config = dict(
    dataset='babble in 24 made-up languages, each with its own sounds, syllables and stress or tones, from a formant synthesiser',
    n_mels=80,
    hop_length=160,
    input='mfcc',
    spec_augment=True,
    encoder_widths=[128],
    decoder_layers=8,
    decoder_head_dim=64,
    decoder_qk_norm=True,
    decoder_inner_norm=False,
    decoder_prefix_bidirectional=True,
    adamw_lr_other_params=0.00098,
    decay_fraction=0.4,
    final_lr_fraction=0,
)
Rows from block 3 of the audio encoder of a small encoder-decoder audio transcriber, named by matrix and row number. Rows with one number belong to one channel. Each number is 500 + 25 x the weight over its row's rms, rounded and kept within 0 to 999. All counts start at 0. Numbers have three digits each.
After each channel's rows are labels from the 100 clips, of 14976, where the channel reaches its largest size: "strongest on" is what is common among them. Only what is clearly more common there than usual is listed. The data: babble in 24 made-up languages, each with its own sounds, syllables and stress or tones, from a formant synthesiser.
# filt: filter width-3 conv, dilation 8 (encoder.blocks.3.filt.weight, 128x128x3, standardized in use, each kernel summed), inputs 64-127
# gate: gate width-3 conv, dilation 8 (encoder.blocks.3.gate.weight, 128x128x3, standardized in use, each kernel summed), inputs 64-127
# out: residual pointwise conv (encoder.blocks.3.out.weight, 128x128x1, standardized in use, transposed), outputs 64-127

filt.64:508502550535489478509490462487516463508526513498521459500495512531517520493512504466472511529491514465466547534513495476495482486489501516500530460479505544485480517492504528476465526488527525
gate.64:502510514521520482479470499541462461495514498527500480509532509495475474505459480494484477469465500493471470520496490483503486502496487526490498486466487502506526492526476506516492471481505554
out.64:536479478510531493494508521523499465562522512510516483509470530519516499508525497496482544484514465496476479486513514448513493495515469492481498469568442484527485503543470515480470499502504503
strongest on: mains hum; voice: child-like voice; clipping

filt.124:494516528510488500528500477485486503528521488546517528538461477480535478484519481509536484502458497488491531551494553493491506507482500477472516495484478495492507570505524512526501486499525555
gate.124:526468495529498522467520529497498474454436529527491475512513495532475503539466493424463514504494511531507508476531501475482494468510448504520505501509485475477507508521477497539525499481503494
out.124:493438489517498520471485533552500488469489545507468493514521557500471499478513518433501548516479490485507495514510497491511485518471518482495481461470537495486526508500471445564484515496480513
strongest on: /tʃ/; pink noise; white noise

filt.79:450533507511503505499531489442494494505495498497492443457468515472503517534447514494536509516515504546513508499514479537529524455497495533513501456536480575521482514526530488516492526525548466
gate.79:442504550499500470503463453466499469504520483514526489464459489487504490530500503513506527502528488511526523537498499538515503484469494579543521479514480539519496508513513483488528519525551465
out.79:477502509508516495440520504503489488484519478494459477499495515473459487515482476483511493472502453498461468452477465426461462452473460431478470495479516470473452492454490504508493506479469529
strongest on: muffled (low-pass); pink noise; rumble

filt.17:466517491482525488501525472522486477517490494467528512487491489530521493505522508480540487513488526512504488511488481501517507516479518500505512497517481507461516518454488540489512462517516499
gate.17:485463488470546475505487488501529523493509484516496457509444470489507504483475517498488498507466521546516516502484449501474487502506494532542529513471481523437538460481491502505489504472524517
out.17:492514494510490514488552478471524513517513530514510507501540454504497446454434500525512513496527508483523506485491543519490518470486528507519481479513494501483564483449530493517521505462529489
strongest on: voice: deep voice; /ə/

filt.4:476478510520478500529460494515516474489491474516515479477523500511483526499467487460536535478477486541491489473488517483481494498500516551493493493510494545513502521533534493516498501524508486
gate.4:469495531527480541506544500468521520495454496514489473489495493536469504539476524474498513508494498526506491549508466519476506466506522521523545476540499541519515498509517511487495508503495447
out.4:454456507473489501516470480511487536546520458502471467522510524501497526473518495559500587539462500450500549499483509506514529475528500517500520506480513492512519514484500553515523451554490540
strongest on: muffled (low-pass); /ç/; pink noise

filt.127:505506489507519502499494498519503478495480483544539499516537514493518504484522486500499502500485494503494528449463514502502477472511572504454497480485468500486478489510475464509483497446510480
gate.127:481461485482486512486547491482509485491527473515492448514483470530533519532494494468500478522501510492494521464495508488544515497476645488517508501506481479469545476493499494498478504501543455
out.127:492512504484518490521487513454495482455494470509500460496538472450472470532518484531494490539502481492496524538517473493515511471474401503466475463516481470487491469507537527501515489507502500
strongest on: /i/

filt.112:515527526530491496490496519503490460591471509519515499514558509481508517503444484483488489545534490503515487479506540476450490442499480497506493502456526496497527521503493519497466509489497494
gate.112:526462508468502504491498522554514471553478477525457527481467529497512510498486517509500519479493515504528477484527483518495524458498525488497487497478461475486476455495510501506474495479510499
out.112:505489503508486460476507520486481459545453500494500480545548520466483496534474475469515468468496485473527514499550506494483488516533477470488497505546478493529515554456511511518479485464507478
strongest on: /ç/; voice: deep voice; /ɔɪ/; /y/

filt.29:473456550476522515535457488490474510523507492504485482527541523449468507506515532479483538509530500520490489520505501450457505504500511527481501479505523496565491484499496490520507509493532520
gate.29:525506526468525487488531473487480497494514511510441488510473491443510540513525517556463482511480509455471522512486482494481542507490523510525532490488500489477494509505509549503466498513521495
out.29:489487519479493518536471460469491512523481493521529515512500462519507490529512510494511498465499548532525498505502529529500470487463487478538522519492531474469499507488512461460508541503491509
strongest on: prosody: no stress; /ɪ/

filt.105:521498546503478493530500501476503486561483490516499511483534486486454500487480515506502440542513491495494499479514518482502466502462488478524474483498518485483488563497486468462490473512497522
gate.105:521465494478504510478504490522495488503485520493487506517516464494472550476558513467481500533531516499477511532469476505527482499484506514486516493470492513514496417459491462479471525500506519
out.105:505492494482528487534510499476514491506581519499461525484499532516518527477470513463463499465494512507481466502477472490489498481495514542477503493499503488474511438516494509503495491534520516
strongest on: /y/; voice: child-like voice; /ɔɪ/

filt.110:514481518513490484529486501512474502525488469506484528493502425504501472509467473486468488471506531488474542492518462495523542498471498516518519493518468529501544508505510510510471485530452519
gate.110:497513467501518476515491513507505485501523512469484522468502509474499523519518501463511497482499531493497453496500538468453491520530455504537484526488534487493492501485548557485504497483524573
out.110:467494494495507526562529479483494521519519529515496496508523408527540514503524497511541510484523509535501501503488438509506484478507468527500504576536489545524547478487468553456542534512486514
strongest on: /x/

filt.72:480506475480501539457474483563509497500480497547496512523545519497526480475509542481508484498512511513438498505482511491466528525499523503512479470519490431492501453496480508533514498497471507
gate.72:462484489496488497512509535473516502498476455499514475523497484512509529498458474499496572501486489491545487517516504464509489490470509540500542525512521507520483527533525487516509495525518474
out.72:467509516467511512480524461463493448487497501487496496440443475502507475475515497523476415487528507502516493462515514490496506538440497478515493485453522495467548515491514510448479521463453494
strongest on: reverberation; white noise; pink noise

filt.40:474517509496506488488478504538499525516520512509462496520510521478552514526528498513553483501551525452455485535497453560531503434522567483485489503448490533481498505466441528522486495511498497
gate.40:515470468494491489495456507495520521477476510518462493490510511496553494493529492469498477499527505478507542509533482570569486472504495508524479482464501527470502511500458480482486490498477474
out.40:498555524490480457514467511492504524534482517492498494462514475511467488498517510500521526510466541492491502458454485554485485472534494514490493494487481515449504480483511464536450511507541539
strongest on: reverberation

filt.62:488518522478509502520492517504505481517496493505480502464494544522509419505466500506499531541486479511507479530521551510475517511510500528499532483573481463463520489463520512436526505503503500
gate.62:510463521496481512495481512518494421537500490518510484530489526503539507516501534532486515521520489479462524522507512471503471542441489533495548531505517511498500480513484492468530463496497509
out.62:510480527475469516483484521440492511525440505515536462506479469498488544529507494484466486522492503509509493536476513498480516524522481446489515523510517522525523532498491465483491507514553531
strongest on: voice: child-like voice; rumble

filt.47:467522484460468499494483513520481496482527538524464499472520536478518504457495468521489485486468504518493497508534511488508522539508528523512518517516491501556491501463513469556517524496446527
gate.47:496477470474510500474504502503490487473500478487450453489482538512500522539475475508523503540487517504497488466456540477479491498489509465544490548490499479468525483533491526506530555529554512
out.47:472486467522475483536526512493488503501503552518469490506484442538547529491496510541465462466527536519488460525513475550499512470511476518471505508489526488551511492523485462557519464508500520
strongest on: /ǃ/

filt.44:524511513493502487507507507497544533445501496448498501524459482508527512518495497504475514496436505473530511557511483511503489524505485459508508483514489532490524502518492492533519489500496537
gate.44:501535476456481456512547505523503459532521514490494499481491504553533514542481535504464510512501500502486520582514543491483476503447481515511511485478477491499498475509500494488488491514471490
out.44:509511511522503497466507485497502511474546464549499507482501486554492520466520537520466494515483495469464498540487507485537478501545480512486499484462482508463472420472531541524512518498484499
strongest on: voice: deep voice; /ts/

filt.93:507517506466480476503530499536463486513540517530512488495510496551486489523464499534483482493478501526488483486544520500494506487487522512479526479516466495486512528481494472482502541490490494
gate.93:475489485532510505520533510533492473525542456525468527518513521513502491546492511510526505479522485507501519527473555439490499522493500497510516540468470478489478497521502518510494479456542502
out.93:451462488482537486475472505486487455517490527534454512517511510498478478467541489480461516491502547497505468516511459477531514500513483538491517501519530516504514485526476486447440498506491487
strongest on: voice: child-like voice; /b/; /a/; mains hum

filt.50:507501514503508501517484495453513520507563478493484459454478495478483463505479427476485522497496487574501487548514471511522514504474513568529520531487520557500510506487485472471520490510502498
gate.50:455537463511498467488502478555534521499478490532541511519480519520510473553467503524516506483495512464496507503466499541518496506466499453496508492498451525510491489490501520514536499482511452
out.50:549477499457509508516514489480491504534537483486488519501539500516520546462519489480464511494500445496505466480545488490426543526504504518488507468543509524471520476483504490516481485532474517
strongest on: /ɹ/

filt.117:507504563487499533509537482460488454508553496491500515470476499455480498502484469505485496494493481538455489472467479479492530495468492525511526495490460481511516526478501556536474479500529453
gate.117:507527444499485498478541536494473511502499483513462538481498480518491513523512462475499477530512487507540485535507481482515509542476503480510507495553486521472511517518477485449504481535473468
out.117:501515523494513465505522510524499465528462470496518506498513465511550509436525557512503498498485496470545498550484486497519499532516521477492501492494506490440491522515442464485509483525473503
strongest on: voice: deep voice; muffled (low-pass)

filt.109:486461529498518522506498510498484481515499502525439518464513489527478512513470483504553503500512470538508498536479550501460489492464463521462489510509536522507514497534498497495468480556556491
gate.109:481489533492539515450576479520511482488495491490573477537468510518554497507470490500496498495483530526485489531465455508509479520492512500524523491466489494471464486496538523477540501499513513
out.109:494494496499521504465481507519475494465444508520527506490531544493538507519464477514420503479476458504508505500514504500531510541539472492504501522455473510538454497455533506476468519524509491
strongest on: voice: deep voice

filt.9:513501533488520507507510494482491498493493478483520490498512493483490496537543532479521558514487504496487447521451562450485494516472502487500502519480505491502487480511481556537522488489527544
gate.9:485495466461477441504507533504513481502530511505494488502489479494524509508473477489486481492513486411488518472496445588492504501495557501484526494484485506523494439517525517475523506491513490
out.9:506496489503488525482487491547489474513491537516482518492468475517566558483474473519456530482530485521497501494493470439503468508511487464512490488480478461513528491491483533463480453521498474
strongest on: reverberation

filt.94:474540506475519492476544512460503497487479527511491503482508525478501494474486480557494546514501516532518453562463494468492457522520582528496504503518482507521470506564511494529505465491518490
gate.94:498500509458456510490486479509512505508483523546496501513514528530543539465471524476444490559496496494486503556508490484490488477498575526519521459475526489489523508502505496503435483506497529
out.94:480567514514483533525508516528498556501486464505518510516479514500495477549507501508524505513546552508511558520510527544476514500516514492530497523533493533482448538464536523508503488526488517
strongest on: /ç/

filt.31:557502544516547464478506477499531507499462495509505512504490511476498508501495497505491472479471494485482486510507485515504497478501465493521512458536513469519524481528469504514504491487511512
gate.31:481457472501474483484492496459508490506451458498482503508480467482528520523511527470516558484489483505466536506483471506474503489522446488524534516512511471487503495512520511512537489475489495
out.31:524484487487497471499477497515498492535518533526524463500529515570520472471503466485495470521501490464475497517532501561523517500493520474547506508496464518501498500478456469487496515528506472
strongest on: white noise; /y/

filt.26:511474468493485467522483485498491509519487458450469485499460465471490487521488519493471487477450514493524545516496526513525533538556538530494527502523521526547537535521529551514535501523515518
gate.26:522517526520500527525525496527501493467510517544505532491516546517520525502485493512471479490523486515487505520496449461495498481453504473517512495496457485465515463504477489552472527464502455
out.26:510500556532516561501505525543508540530507534503533526506539562515517516493514512532519538499501467483454484468490470490478470481455479505498484466511485502486483490494491470486455454506494527
strongest on: rumble; thin (high-pass); clipping

filt.28:483504454523514493467487516499510523468468503470527442494575509510487530520506519535498500482504522480525473539506528461515507498544441501530484480500565512452463474523508489486543483474502510
gate.28:457491489485496516508534498538504490517471490508502499459477480485492506515458507636490546514516523512478484560497521506520489515483469505518493487477482466482488530516514486505530517517544534
out.28:487517538476477548556481509522488527469495516538529501528486491498489475472464536416450501464465474454511491446520516479475524504475531552472522525450492476515526512507461504533443511501540490
strongest on: /z/; voice: deep voice; /ts/; rumble

filt.91:493502483506458504540519492492505464542485576541500483491504551465516523534506503534524539519546506514504512494495507485496494479492523496546509497525490463530478526485489475539507528489480450
gate.91:472511501538519507492519482488509486482530440491485497501493446527519505525458525478500531511488463519504486501474487490472501519537476517499530522471485467502520496526518502469515455491511487
out.91:480531462519507519495505495455501557490513466490480482503448501518487497494476483487520468516526479546478517524517521515529484494523502500503498550505488475489492480508489567526490522491470485
strongest on: white noise; pink noise

filt.11:527510468496501510532502470505531509509542507513530464509505529500511519489480512510519425487518524500493507565507483495501490485494550481490505493489500492487510515504493506478469478487463458
gate.11:483511491440486508497507468530493505461496491535470486490493508487557576522542488457558468527494527497518471508488508522509476509486510505521494496478491502475515538490495567457506540530446486
out.11:497515495489491457521465495491514522453493492425511503504516476509545474533495525505469545547483511484473503532482524521523512513495516455528510512505472478516498511495537526463463490520464495
strongest on: reverberation

filt.38:542505495490469466496522533538511517501504493481518501497532527531504495510522520493522510439466464531479494517486533492497483518500531488449487523513498494503491522517527489474566474485449489
gate.38:497505513497537524472487494490489515497476511486478475520488492478498500495522523513510492549540486489536519495490484514502527454495494495531520497461504487441494504472483524506496513490540499
out.38:571484467496534483481564518530499517496501497504511534465484519466459476490508511471500505480439471553462442507480488474462465467494490485505469510490511494456488474524516491478510518513475478
strongest on: /k/

filt.80:539459492497482530509511484490499509481496506516494481500489518464477551495499482450478500531512535512486521528522503524472531499501537559510520476523484489521519556530492520511458514538523465
gate.80:467477510492461518517504477461515526502502495521494472486486540509481527527488463525507543489483522515511533532475481515477461483486580536508532521512487536511483541509471482492475495542489481
out.80:513537517488525528536506484520524531476500504517459487536444503467479446529495501540511546535518495511509521539499498545522494509529536513532495462575442505483492543478504469458523467537486523
strongest on: /ts/; pink noise; rumble

filt.125:540519539465493494501512507466497469472482494501445513482522471491511524445522510470534518504528466510489514507513491482493504525497485514489508482507497503500528506476488466479536499526496500
gate.125:468535435505517524530512506472513472527527517498514528508504503491493539554522503553518524506486466482509491498504479496498515487528506442537540505486491481508494489500484539545483454485488492
out.125:491548455495498501458566522483508471498502525492478494454508489467516473467463508504520514470521472532516522438537480494544480515536457539551510508513551521495521504478522476457483493502465497
strongest on: reverberation; /k/; /k˭/

filt.73:482532463525516493532550486515521533465512502405517528506460461507538489489500489501478485476445508543527480500471516512501530513515536511503511482518497487455459499508532507481521502524506487
gate.73:469512490517513491524489500493492504501504512430493506489473518513534518503521511519484529550501485513534486491498492494507485495502551524544533521519512515501492493475488478467493490517500476
out.73:486471497512503485556505526478491493468464513488501512507537483492502496521486458537524491483532509518465523528470487526504515508498446492484511556434472481482506551497493497551513494493528524
strongest on: /ç/; voice: child-like voice; /ɔɪ/; pink noise

filt.1:527521470481515505513526556555476497539496524451541513535475482519509510481481523538503468481499477517478513517492477464493479532467545492470485484522496462520491501528502483512509448485494490
gate.1:488463486516519504470495524526466466478481476443500525534487465481503523497475485501499501480468476506480531545536518517471510474514467520471511503521466525482535499539477503504489492543501535
out.1:500502479464482493469496500485488476499504475505481492483524499504509481498526506478483423453537530495499491509423480540496552518480500519533529491494546518509522486471504488498495515475538521
strongest on: thin (high-pass); voice: child-like voice; quiet level

filt.65:506538506511511483515503477523511476505492517483530536483483532544467453490441518514524512498517527519496492493513477456508499490514484476506524531489474496520475491511458556570502516462492495
gate.65:458486484554487549518438525517515468498504494547490486531482511506496571512507506524485481476494470502546528518535506447503465481497510539509523495458541479515478456498499466529489495501510525
out.65:508496453505509488537483487474508511519477450450500532509512525520471539498497526507495502535512513512528511470472519485572460485515533542493522548492475501501497531511498538554496474508482507
strongest on: /k/; voice: child-like voice; /k˭/; prosody: stress on last syllables

filt.7:520547503472507481473495481473489519459488533506460510476502509528504476530466538534479512532474483527519496487508498537538500502484483503462505479500518512479466446529472455485500488512512505
gate.7:472458494466505465514515506486499514461516494510453508479502457545502485504527502490480526516465511508496470492507516500487516532546496547455524492504470473506498469536522515486483500511504481
out.7:495559435537512497461499505559527484477457477474518521487491469468488522508492488523527484472495508500515526474460512520490517504486496488502496540477473494520517500478478521529452488467496545
strongest on: /w/; voice: deep voice; muffled (low-pass)

filt.119:492514511512477466525501501524516505572504477492576535502528494497475500475483451489452481479540511500517495484516484541496528488481459480486504503483486501507510495527485499523494469471481515
gate.119:470447464495471496514521559520509524497474478516531474500522475537489512539491499467487519498520518519524524503538472464497481522495492510519486511466509489466472494571472519503521502469512493
out.119:480514539532481517518503492494511515535485526507473478507474511517484541476496461508496516521490499501545499470480482496508510476493467446477507499504509473525500502481530472457480483514454519
strongest on: voice: high voice; /ɑ/; /a/; clipping

filt.19:510446482526468481508512465471508499524511489479551514453520514510514477611460463504499490454501516467482513472472499528532513506510467501510459539470500540525521442464507480484509489508498485
gate.19:511485505515502504461526495469485511476518458523506522525492447520524525579472505464524480503495503470439503495444515505542467476510494465518491505451500486496522507531483514508503517505562489
out.19:510528514522527491515476457502515525492482511517482490511480516466462458507483497473519489457528496470485502496514515536492520489468502465556503504485521525544508494522525527472482461487533442
strongest on: /ǃ/; /ɹ/; /e/

filt.69:491491474486524482524505462474497519463490537534508491510522495486509491492511502563515518499492518512489490555513496481538491446598481536546485478515489542485490493493492505479515493477485459
gate.69:514489496495518478454553499524504485514518482536480511486544456501506529527470491530505533513538524503505524538502505491510508508441463514515525509457493460489523476495514499474490446508510480
out.69:492499476473494543492478456519494489492513485528453509511510532463471526528477484507464507513527523488497476529481502522477509532536499475516460483497496501539534488462513502498520447496483466
strongest on: /z/; /ts/; rumble

filt.76:428520523519513487483495530546503483509472505502538494503539507487509520521528488517512550523530484516494502472480494485512484455514476514499469490488437476506510502489471474513495529527494491
gate.76:503483516523485487514483472525478463526517537523528484507505513507498508557538438464484492503501524482474529514502473476503510521523508486535504522498490507485517430522480541548503491477509539
out.76:515484470494494505498450423469497451477484530479503492468509459462495491512520471471496487505475545499524472493491523497516550524515529503484507506466542472516505515518516528490494531479471499
strongest on: thin (high-pass)

filt.81:503494541484497491491498490509498472488493515511518472512524522505518500531561552468526509541527532502477460543480493461505463474479520514541512471475514484477514504490458470535495488455477500
gate.81:485485517444504472480498462522517528465486455517512485491505489469475515518469494480489510477474485496493535484486459526472524480509503481451519507467473501543492483502480518527514471525455482
out.81:515446484466528473484495523439511497499519501503470510493465470515497504497501482506508506533517444522480474515507478468464502527486512490512498454494484485502519537532540514475511510527485516
strongest on: white noise

filt.106:494531486483500464487541493488505490546479512491535523518510473487521478496529504519506455503521467486495491501449505505544493521480473534492497459490517440520504506480531487487490501439514474
gate.106:488486484499512538487475493520482463439442497492504494532528488506495486498480491474480557518498487495513495551549532491525518485537516497493528457489475551480494555465484481514480480514533488
out.106:483494447470488478466519489449491447491469527503456494464470490494511504514484459521439473482449493489486486519532500522497521477520480512480504504485515504527513507512487510464497505483528538
strongest on: quiet level; voice: deep voice; thin (high-pass); white noise

filt.41:527505497487508490494512475486497502543576513502455505486493458508538576490529493495520459492482490487471515519504527480517499495466507502496494491471544488529506515494504503482484484442482476
gate.41:491492500510501561487499507513495494486501499528513492468505501509460532490440511511476496519558482527492503562501464486489463525497467512513519491473489529544502513554458476571469522521516494
out.41:513508469508528526524494508478513487539517532429490508523494517510512516528490519491516495526527484499483509506496500494472497497522506507471504491457538512598468518496511516466531493479489501
strongest on: /k/; /k˭/; prosody: stress on last syllables

filt.78:469527512508466477483494489467435480526478472533458519477511492530489504478537499532520479536542502485472458495505536475502524489501483511492489508503541514531516510543470491481488508495506461
gate.78:465452507459505510541509472543493462497522504517464485575494478498522508495487472524552495506495495507497510526482487529492492475493479523532515536478508502480538506431494496449508503501505507
out.78:484516497519481481455505526468494480532492467464582529473516502475498527502536505507494498523533494517506516512543478496490516489521498491492496495530515531449488539467458490554513470459525483
strongest on: /æ/; voice: deep voice; /ə/

filt.97:510447489492521507466510491488515466458499489518507462469521489499490499495505485516508525492525494506519500488480526493488479541459513516521517474507483502512521502513480518485538519463529500
gate.97:487456498491499500496525451511514495476480501548549483501510511507507478448494508512505498504490516510526513543480514508537459540504502541498532488498498480470532504463506483487492528487521549
out.97:531521513518482480488507533493525520496483495471502523512492502464527497499507498495483513498458489463564476479462482515492525511478546490460462500559504513516496539460482486491548490485470499
strongest on: clipping

filt.25:510505474487483473493509505514477508490508555511469468512537492530513511537500533463516521510477521476492484472515503440487487513488468455530473465513522455467530463467511530492498500485493518
gate.25:529485495517486511484564490528471483520496524513516502463555451509503479519510480502513512520509492510458525483471463450485494505498477495496489504502481441519531480465520551499495505464505504
out.25:508522514515498481518475497507513487531476509480514505524543470472494496500484526490577562484508508480491520496500488495512505486480489533534530499560530485508493513482509529496535501522496517
strongest on: /ǃ/; clipping; /q/

filt.49:520517502496507472510489489516466476470472496505507528501496534503510478483471515489475491490487515488480507486486492536476485516510503452491483498456474493463494522504452502528471469499443501
gate.49:482479534476479520504543534497516507468509544510445480536535436506524530502495511537492493474447515487524509556506486497532467494511507504479500496477508537549508474516561515533499488493523509
out.49:452492496540519513542497480501508481479540482505539499487498519509482491492530484485532470498492480485470508516466469490501467493498509510503506533537496476524528514487530513463486524489488502
strongest on: /æ/; /z/; /g/; muffled (low-pass)

filt.20:505508500518516506491491462495502533473490503562478508539442468484502498545479508447476530491466510507506539492538459528519522438520544485514500505566505543502522519489484487519478493493518486
gate.20:526494486481454539531505517479524509529505489553475514501514477471492491503454470465463454508474485518491536497532501497471493509491505500482522527503440487489552477484482459498495493527508469
out.20:523477495512482491510472504492517528534462518505538478539508532502446464532497495447472495522481503490473468524540526488475528522500551484466519484499528527479478496535533508494514461531512521
strongest on: /ç/; /y/; pink noise

filt.95:466540485492513515515515479500495529454519494498531502494481457512546515478504523520480520507474501499501535543494509489500499547476519492495473496469490504472484413476502506517480537492474534
gate.95:492484479491511519522475511558514483515483522560486487440484516512514496524446537492501506508514526519508490544524545487497499518464489518485489493503506498503495455496498478529488527530536498
out.95:496485507480510520522515488503502534551491496482530513479466533491522535507522542485513472538504528483508468530512455465524481527530521527516467455535529525529500465482533497439489511468505486
strongest on: /ç/; voice: deep voice; /ɔɪ/; pink noise

filt.96:488483498456456524480458500475475501476444505517496453515454496508459533487496508515506558484478490503547540501477471475485486472526550521537496513455511495549495513531508460547519503515495546
gate.96:514452466467496503521491530498489483560445453483511491516534469463444516525516521522493444489489500503503489485511477510472524497483463493504535513490482540569540462512514500555465502503530502
out.96:538518518502499503528486483473500487470480481478490527548516526436487495524533508485506526500481529512489481494510511558527480512510488481497544531518508491548490517491530522532525517528476512
strongest on: /ɪ/

filt.61:502491465500519518519483468469515540476475483475518481499497512484512536492493497466521566511495479507504490476517493511507519507445471495562513455530528522472515554506453476503513497475521521
gate.61:471487484458504496500460494497507485485478494510464487501563463506486495531481527515535501553505477540517463497473514502513506485446502508516502464447521500514523510525494492518485484486512487
out.61:491506469498496503511450490505499480501499528491485520467508440482487490473491521492477518478498485506497495485459506488442480504497470507497470478482525537497489469517500462495533523501526530
strongest on: voice: child-like voice; clipping

filt.39:519468514472449523493495489502498496458542515534461503503484532431475508478476477562489461467494487533536482475530475583513523489510531503485529525513473535500504520471499488477482501557492488
gate.39:504487482511495514515521484529482465504522510506525496467521446468519509461498526476528524548494542485464508522491495425473511515479455507547516489480516491488520521502489509502519519459495504
out.39:549519534520492498493494494501509505493532526504472480532538515502509494526466484531510481499486458532497499494495460536497513496494499470520514518496490455500477506501511504502529493493538491
strongest on: clipping

filt.59:473536455544520527467522491523473516449527492473511500521502476482521562489523493535493493482456507522520520499497506513442492504511493519505488516484469490516490465474521504507497460505489524
gate.59:494486463493501497489474510492511483480484486504490459494505483480529536512479505542495499509486496522477494449513505493490503523461498491521539476475533513490482505506477511531495539506494529
out.59:484477500507481464487485490491518497498512506508544520515474532464492477503521484492474473521520497508423484547527500466506510492496496524484516524528488523477512478544506521482470476493506538
strongest on: /i/; /ɪ/

filt.123:499512511508473464493491506531470505503495529541439504510517479562451484543498416500504494520499492507498520476506494540531496511500480504488497486500491477504558497501483496521471479460491481
gate.123:466466449541500487471493500481483540469505481521511465483554483488533531497500482504493493519514472515488475498480508481526545529487526496501491504500499470508505498488455490511502513487522496
out.123:505516456464479551532497474449509490496528453492478506499492489499480513486542572503515523514454486522463474479504520512533508508498535520485499499552488528441531500510476522521548519471504498
strongest on: voice: high voice

filt.22:511509485542516516524500521522492535502513488514493501540528529481509507492495485437483467497509493466453499464477515472467488512482481478485476507473494560491489476470496525541470515491493499
gate.22:490503492461495494469530453506493493495559513520460491487535499497484509539500501576484556533479511487463443525479503512497491475506467512516508487478496462501513484509456524502475481500483514
out.22:477490490502512484530520504496482503537481513512510517494449505532584514512514488505548457512467462462491506516461478491523505487412468495536514490487516499478504525526472503513497525474549531
strongest on: voice: child-like voice; /ts/; rumble; /z/

filt.126:480527516536477479497481534537478463498499461492510499491523461467488472467460510470517476452472495450466522473541504509479533514492496518497538506475523493496513494519488523519482497514489509
gate.126:451556488486475534486560533534469448521503520504537513546495510496550525519520499489513499502494517478484448503495503496509441530456482503519484515481525485508492479542421477494475479453480537
out.126:535498518497520510452476510531513548489501479473503487508457463506510504506527503475518517498513521503498523550512500489499513538492496538508518461515442505485525489484520512516526503490533491
strongest on: /p/; /k/; /h/

filt.55:515471503439510508534487496525497501473488494482549485480464519441518528515474491515500499504491523492528541519478507502456508508472490486546511505490491492494508491464516506550524504471468510
gate.55:523459451531508483453548487506487480486522502489538480512451480454516497528493502465532520517472510512459478501473467454511516485459498518511531487524479484462502509458514531517498515538541498
out.55:477440515456504512524509500519507485518516517497502513497481556485506510460474486513500484508480482448506517522549477498501519485524475502535519484496493509459494442491491497515510557514543481
strongest on: /ɹ/